config.toml
model = "image classifier"
dataset = "larger renderings of crowded toy scenes"
train_examples = 90422
image_size = 24
crop_scale_min = 1
horizontal_flip = false
targets = ["largest object"]
num_classes = 30
arch = "resnet_bottleneck"
norm = "batchnorm"
activation = "elu"
depths = [4, 4]
kernel_size = 3
stem = "single"
avg_pool_shortcut = false
dropout = 0.05
widths = [192, 288]
loss = "cross_entropy"
init = "torch_default"
residual_init = "none"
optimizer = "normuon"
muon_scale = "match_rms_adamw"
lr = 0.0034
momentum = 0.9
nesterov = false
orthogonalizer = "newton_schulz_5"
adamw_lr_other_params = 0.00098
steps = 22300
batch_size = 384
epochs = 94.7
lr_schedule = "cosine"
final_lr_fraction = 0
warmup_steps = 440
weight_decay = 0.04
adamw_weight_decay_other_params = 0.05
Rows from block 5, named by matrix and row number. Each number is 128 + 32 x the weight over its row's rms, rounded and kept within 0 to 255. All counts start at 0. Numbers have three digits each. After the name is the row's rms in percent of the matrix's.
# convs0: reduce pointwise conv (model.blocks.5.convs.0.weight, 72x288x1x1), inputs 0-143
convs0.3 101:146098164115084151110151072066098106117180148159063135117084132157165120170106131105146091102098133156080107182109153121109110162166099097140151057101122131126165111125164145181164088133140209091139135082161118100082074132124097079088140117131130121097136100111129089155108117161116076152145186157212144084095247138135144177125105155111154119096112141179112169133139131182161134106163144117112134182144116108185095109135084167081128
convs0.4 102:111123127077069088192144095162056098134107130169181117100109088106137138146076129122173166112162161149166151117088075114191129112172088119091148150146126117153184123154121217204126119125070100093130208065127125131106117132151132151094142173166076153076144115093182110147149139090113103057136177155149065132131119099135141123171086150095094147136105111125080142096079160112081150056135111134124141095141134145107188061106143125095123
convs0.5 103:164056171082147150129153134217136112179169099140083175070137183125095148119163103133175102163091153205158179177133115136100108108154175145163135141123110148162094105104094156122063103090189112114134130125150135104184170155104108129120139151143133150098080174095113117152093144162105185134165110065101056110111129160138131104132147131015085206139135156111133143102132119142152130185135131181154092106156121164165149186139134111170127
convs0.6 099:134143111097100061101177073083153119101178106158136127121116135131133096123119140110114126196165180100190105175141098133102128152069128175103072145148121163089174127150127133129157127128195110145103158111090142110062126146126145128143182167083113081137124142105149103137106166113107162162080160101150123143170080122118132155157122145134162112161090123103130169193140084099134176085094133133136169174139148076160090136082026107113155
convs0.7 101:164183141092121138162111109148072143149116100126087106050168136137133085117139131135102133141115096122190150119149139003161138131142143123147103096133176131134119068184143102107155171126132100146131095108126135134127132149133104081136122133129130085066070110095091157120128161083043100154117121118161131115106090154126158105115113115158105132083144115102141130064088181198141058137108086115118165098161154127172070127084156193172119
convs0.8 103:120091167071170165107169059066118135104096174130095097078141171147136165099109122112114142073127159162123160132173078116154122140155144117178099135162097146122189097134128105107124085106120090164116083064087149122107092126154143133135084107139087137064109116112165083063095125104075094105136102125102108100127102090158153127130075130120162086148127152156092127164176130147130096123074183147150110142102150135105167191158150133125136
convs0.9 101:154117133162098194175104150091118182107141150194117133113112079136139106135082100154155133129128143123147109143126137121190150106141132178194212104102168109144109108033187136183160133163133179177152115121092086112172120092091161097164111177059163134128134141114117141149123174129068090133080096158099109070120153100094114126106121105116163154166104079156182138107079092107097107158166135161181087117069170116169154152160109144154147
convs0.10 098:155126142062137142118086120122142117161134136124111113121143142156163126197138112096135141097135135155076140089178116143136104142079123138135137183100100145087129086128105118139105127125159145143055134173120127090146120155106170113112147095117197147158138091159149171062125180167150075128124093114121145115146129111154125171155131161101149125084159133131183137135211060129134128140086100144115096129125127182130076169172130094154145
convs0.11 100:192142162109159117084176058120146155060158194175142076118087171125138137122120086139114106139157075101193193091166147106129123145120125180065149179151123097052155093156081144071115144182078092101135093113145150170131163104073072058145137111122115098137081107126131099105159115188119139182159138175151131155101165120135159131121104143098082094119101071110113114157122096104106101130131167085172108134098162150132068154120130092109187
convs0.12 101:088153153074146085099105135132093119114120141102087130164119082132163128161117075142070118115074128089163132089110146108095116136113122095087142156122187096092170108097111127096138122159154084078078112133111145115115108168081091182146094120124100152189117142123093127081151186147133138118197143127108110113149141154110112141138148116111125136142138139166094128144167215059176123160095122090167149148086168093117101131089159116120136
convs0.13 100:153112097128176121136104083146134104119074144163173065120082103173137117109136139136125147143124166136097093119096160058113134152144122161150128146079175160152122081136052131149085114110118095110154127131155130213133101059084132113153104155090109092191130138122128123087124065121146169076130137126106141145142156113188091071109160129162219119099126112109110131136135136143116141099064186134117135112110098156175138123123190118125156
convs0.14 098:127076097112148099098162161152179182149084093077145163094149205176184078140179171087082122137109154082104114123090186097136115127127153151100121152133168173151100150067210090126125090189083106151112131121148108114161123162115103139162164131134078162136096177166094052148119131098132154144124130145158092075096110129138145119131107096113113156172074155125161081147116125133109102172126137075163107143121073113111108186067137077109095
convs0.15 103:152173130104083130133096126135064146158070145097120140061122180117131104101152152109166116100104081131138103136088194117091147136186109062097125048088138200082096148075074153091121118097128114092087122139146163148178099122097118148155100170123177101132124137105142143090079151108116086103139168157197078041134089147164090141177124109131048081098065111105108072153070122132194127138136129134099102113178158132174092128116109127120100
convs0.16 100:131137106125158114146089121088145139131130146124144075177161120142166120085117108131117144119099126096081086117126103128110097159154178083166146162129106114188128171171145140102104162167150076107097085076194171164122153163143096071145152122120072160114189104115146076143175118157106108119076146121172143197166123138144130133144134089093032091148148190098112090150176123117123070154193090167147159091144118138145145096132159125086107
convs0.17 102:125164082150125135166123166157105129128056079175164090171129156098096069155147122116090127180128109191160145150175085112065156129180110114128097127154132168172104154108155161139113089126192173184114112197125083119110083095188143140095091159143088104107110133126124108100159079127104144106165157144141144077114189101089147120123128137117161117158114133161161159132135106113116137147184164084061189125114197141092137112142093121114154
convs0.18 099:118069175113098128180076082130158146142101122115108141158159122166068145130122133158149141162121103165158076145117106137083127147151122155127111058184182103140130124112093120147108094135090145168137135191096174140101104106049094142141119078103125130149072148159166137156140142208164121118115162219120124161127081135109166135134121097087084103132178156107117077088146083108111136106200176125129119105088148141179117142163125166166093
convs0.19 103:079122174147139096124138104120164129152136092116111137120153178162112127170104110116178132074119094130152112075171105092181172193154184128123102100121135169116145167111130134132172147141152121188223144182167098060157089112105077166162065138140121133099092089097092156125118125142132139088141146149205062134126157118140092038117083177114122078095118088088173162115167119088121134136109077083159132083137134145191111136160111166122120
convs0.20 102:122127106080139120090115071103138109132110152078120091080094102147170130146138135097117198148075055123156074090148144128133130104132148107107166045121154077099117137089105237108117112118085109155130139128098118112150098116145149107127122119145088098072065142153124130113129152138095089073074092100132047118107175143181120136118128155098106142163130243137158130115126134105081078173090217057141147164146102111083083154148128130114138
convs0.21 098:176116137168170156047162155128039144155112121126151059131067114113127184182075112085152102119175168123121206135172195157111107151118088166170106144107132080128096146096133137056134135151153120164119151083172108129143142130112126108133136114086103050132096156111159160074168129119126123126189110123130168106110102092131171054171130127145100106148145132172144109144132118160113189208109123145117125104094127149143082126102162156156071
convs0.22 101:110147179110159096087128132101138071143126129171142148183124095082148177175097131138087139076128096149115136114130170113106175095107084137125087168164114159146077097154157199181124083128182170123162115141128175095202133122146145134213103137137100138068089140172158164137162161166094114137149120189140128136165085151102111126136119122157107157123107098087128157170143164116158182127121077126106106170133124150094162187144111145144088
convs0.23 096:061137137134092137098099110077116154104131097161170104128100136141171181092155130147186142144128117089115105172085104108075143156132108099084107122110084158151068130128114133155163149110179116085214085135085133069116141063120183119091110096126137087091101121132146070073118139160084119114083134116118128070128091080137197111118143065132133100106089128087166087130105134129133114074133152124108142111165151123168079118137187196135207
convs0.24 099:083129083163192142091119172128193115090114092053049119106091081145203104089114166124132130112135125167068132164140161103170156065120157132139130166132093192125100123140153173138179176173084141173108148067112170141132152094091126135138143131135172130170173126119080114203131039099169120102151080124114129130078127109067147144153134154090114111153155110090145085145159110094138081113136122121083151129119143099194114128129131087154162
convs0.25 099:117100094082113098112079127090106090146107107158098115072114148120123100158185115157147132139109095151121159112168159153170175139130126143095150152079161094115131156117129115041136126108117091047093065182163138113137132185120092160172152179043087156115177151139129116113158084096142189158101138132134143066104128119105158135144093089156090080206135099146157081131092187152164159137116118066145161094167121153095132128132158147171130
convs0.26 101:099078204083139175153062117126148191151085152127188124113194154147133087076125162130094149162139134106070112138124123145132087163124127131096108107126173132109100101160150161167120139148124090084154137155141102123130209197072143162142116140100115078133118119149173078140124119108070142118136134110106158052177170127052160144153111111090180096171128115147104160099128109155114142145122192119174154118128128130141164132098083089145083
convs0.27 101:116135153117128097186136187157102121177119167121120091090142134125135141093125128107122165086066093154142114141131145137144105126106146184129135160135173167163123131130161117144154140138130051119125055145122118152120162193118087160122152133181166162092123171084088058100086120083162076084178093157131166115136118053077129162065098080157079140137072141075110158138065149113156125170108127081151087137139111111086124179140146114059130
convs0.28 101:070156098093199119133164119104100145105118252078094158149153171084121141144138110103125134012092156136160112090123147149102141151140173104067115101111084097157127093148153185140153135119093152164116130125113138141086121123107116098117041168188152126150112134129162175161136141140110137078073169103064132106154127105121074111085106089137160137116144171113124197115160118129126114153156152085078125140137146145137125117112205139105158
convs0.29 099:135068153167140132056110191110148085094104149135087109111138076116078150104111127136121120138132111099125136087097125128097102120151125165156119111126142165089168144107111125097121134136131112105113119162140110082127089121134139099108144137136164141074090165157104097073066146113141104135151057172146084081092130116193115123231174113118085122171098161114121104117185139164120168088081177126134122176101168081137167123144120167104211
convs0.30 097:184168123166125123104165139143170080030130094128120180155121123180106089110149124100108136172135077092159126140115135172124155197147055172129148091129141102140085163114167084098112158126099091100108160130104110158170206148080163155148083064162162089099098086145159095144103160132096165219159080119120118161135133111129134164110142149163080192082140181146101111169170111131136162090126116119087127098112150107114120124086091092119110
convs0.31 095:102163055147141097130099075123132140163142215144093112079154072118110173129113146195169107129156148122096133087116075084117131138155102130159130131079150154094062053132109201063162107160187105161161196113068097165168106124143086125097124115125109125157139114131149053148070198116066096115057136184136081136131076123112116088131169128109122119143114088160095124102204130174142056113129137134094103125152107141106100139114120115073118
convs0.32 101:089096137092121172097107140146104068101095133111145122154137177113091112111131202136121128063170143155150134091113152100112150144155179116142157114113104141157130108110107175191106094193141146136170129072135148110133121094089188140099162107145062134124096100101065108119088112139120125062096161185146133082134088114169157125166046154146158056095088163126124131114064119114128210087096121095077160154135099165101130126114072182120133
convs0.33 102:128050132112149153075130099129093127119178105090127140104120094144094156117166121093086099105067101162101079118083096098122150112081162103195194095125160119110083150110114072156129137107153105117150160136142115101115174066184153077087092114144166142132166120153122132158141084160159222117118112121158163112121085101101090103159111180113086097097191157144090117124130051172078084155102164089143172123091087103134178149094145114136131
convs0.34 103:146133077082174159111112185135046131117110120115061148053188155104130112094222174144118084098114095108117120115190076146150087083100092137112149168121186089079139174153170175105078151098167131081169170074136169099141121170145092119134107095093137109101138082119140140079152125156110137112137067133206171146135079149166091159091120164155151092132115150162117170129111134105071100177146129121067088113136116098115169145137142162095150
convs0.35 097:177125122125152143125205079099168186077119131126138118132069102091168140095142126096092156111118111102143090117140154141150135152116113153100141088079226131111097111085150112110124146119155108091085151155123091149113171125167132142103156101196150093122146109104129136101183086091185076157169065143180132136109129123160134129084089113154107147130143144159171086126061151130151121144123158170097097175174153098106142218218135153150149
convs0.36 098:167182153118175177144126068110152130115117133109124200153136147174110135139164134108136113059131148126095221108142066129104155089182195146162124152117111139156102147193151107173061152091086145108085117150166159153092108119123127138138097086129074084125118143112098117160086145119162143120153156140094074152123157174103115061138106159225153136169126165089148129153178132132158091109162176166159147094129066149142122119093123085141174
convs0.37 097:109138116125073105103150129158142130165081123121120096135121124167124139085144076143082107106151149123048116125096137183088132187096176086150165128182131106153142109087055164163091085169141130079112040140115140129096104099151151103094155143111137140130116095087115025148126153138186144104088144165156124074090114198150156094142174167127131134093107140119113111082085118100135153129130134088058129124145117132125108114134123136079131
convs0.38 101:154190081076120165180189154151169162094109140170054108189071187129153093118044083105142123138116144123195105061098135160095106138120041161119106192130132165132115178109076086124151111148101148117157180151147065141103125170123124157196133108164086174091112137108106136132150140140118135152147140104155130093140112106109148148117090147096144131158127161169139139122143133205119111132045152111146161151134146124115135169124139160131177
convs0.39 103:058150133152125122116118149122054081123092115162139131161185140162090127084121100131135154154101143136159088183127122149173083131121197120180126176069135153089107155114113111186096124081132164173099109087130122061221140110094125143160140136135191161175106113159139154162150175150118115127147137137107110152126139177175087119098142122118119125140120137113090144104128131146149151095127099097156142101146113070115100112116099141112086
convs0.40 103:212135104134161116148099159058109100152115079107129157085126157169142147156099117137135093161107149139146092150069099106101140124038121083138105064086100103144089116124126095100113116075119110081142130136166193155089172093115099142117147125079116153115087137155106082175134167121073111150136087098121053147192123081160138108127065138187083112091134101148144175138129166119118113121103135130134118138112102122102165138143119071129124
convs0.41 101:116098167133142203128188135129192118123106146114141131151099156105080159167129123185136144083136109144139145142167098154098140146107103208144143199142133153113142149104116108160125167131139160107158151173082157156122152091132074111132123100176172124123148128189138146138140054082129105179093163093155100126108076067143097076144129153121144118115091111126098084066116078113163143087143153103137173106124157161140092095103163128128172
convs0.42 104:103134118174093107141108135170148095102159104112142132045136147094159170186141118136105098174136124130205132158130142133154100170117177123086163049046117117102109075107130115083174088117119096112140158088120116097149132199108115155161119124102153135115107104077156059105114085111102152127125097076120158120112155109116103119160151160114148099120155205118101113096124128085060102182157073073114148079094168163121178117182121105125111
convs0.43 103:155191111127133120077111119124074203105109086086094193069046100170155148187110117151147126122111086081196082099169169173106085144159084104081112169150126100146159139112102088100137081108160125123093190152115132148122054117167151141147138151146177113134145108209131117110107128097143107131126089140154147180136156134145100153199160119110150181157119075138136129147103106073055161141072113154185124094107158115139197136112129111152107
convs0.44 102:088122142094117080196145114085107166201148143040136154188154137068159158099159185130131105112081122116127093126118128161100119128122116184089123110149134077090153135093169171144149102156187122114163112152148123147093194125137149146155159121105186149161150079137110103115132145125118149125098080138084060162133145138154126116141121163099121107097134139156166130105132199085140087115056149167142172155147121109109086095125137106126121
convs0.45 101:133220159168094168074086112084126187065130128149146145093121136164154141109145133120098152107079144150110193190137139123141132138131133147165106095109136152147122139096154145105163131161156079074141167160125087111103127089051160115077085039113142157159146091109147179124117144149168057218102131111173113105124088114111107089128132228072162139150141154150141136093118121071102183154103163162110108112116149117082137108132145118108136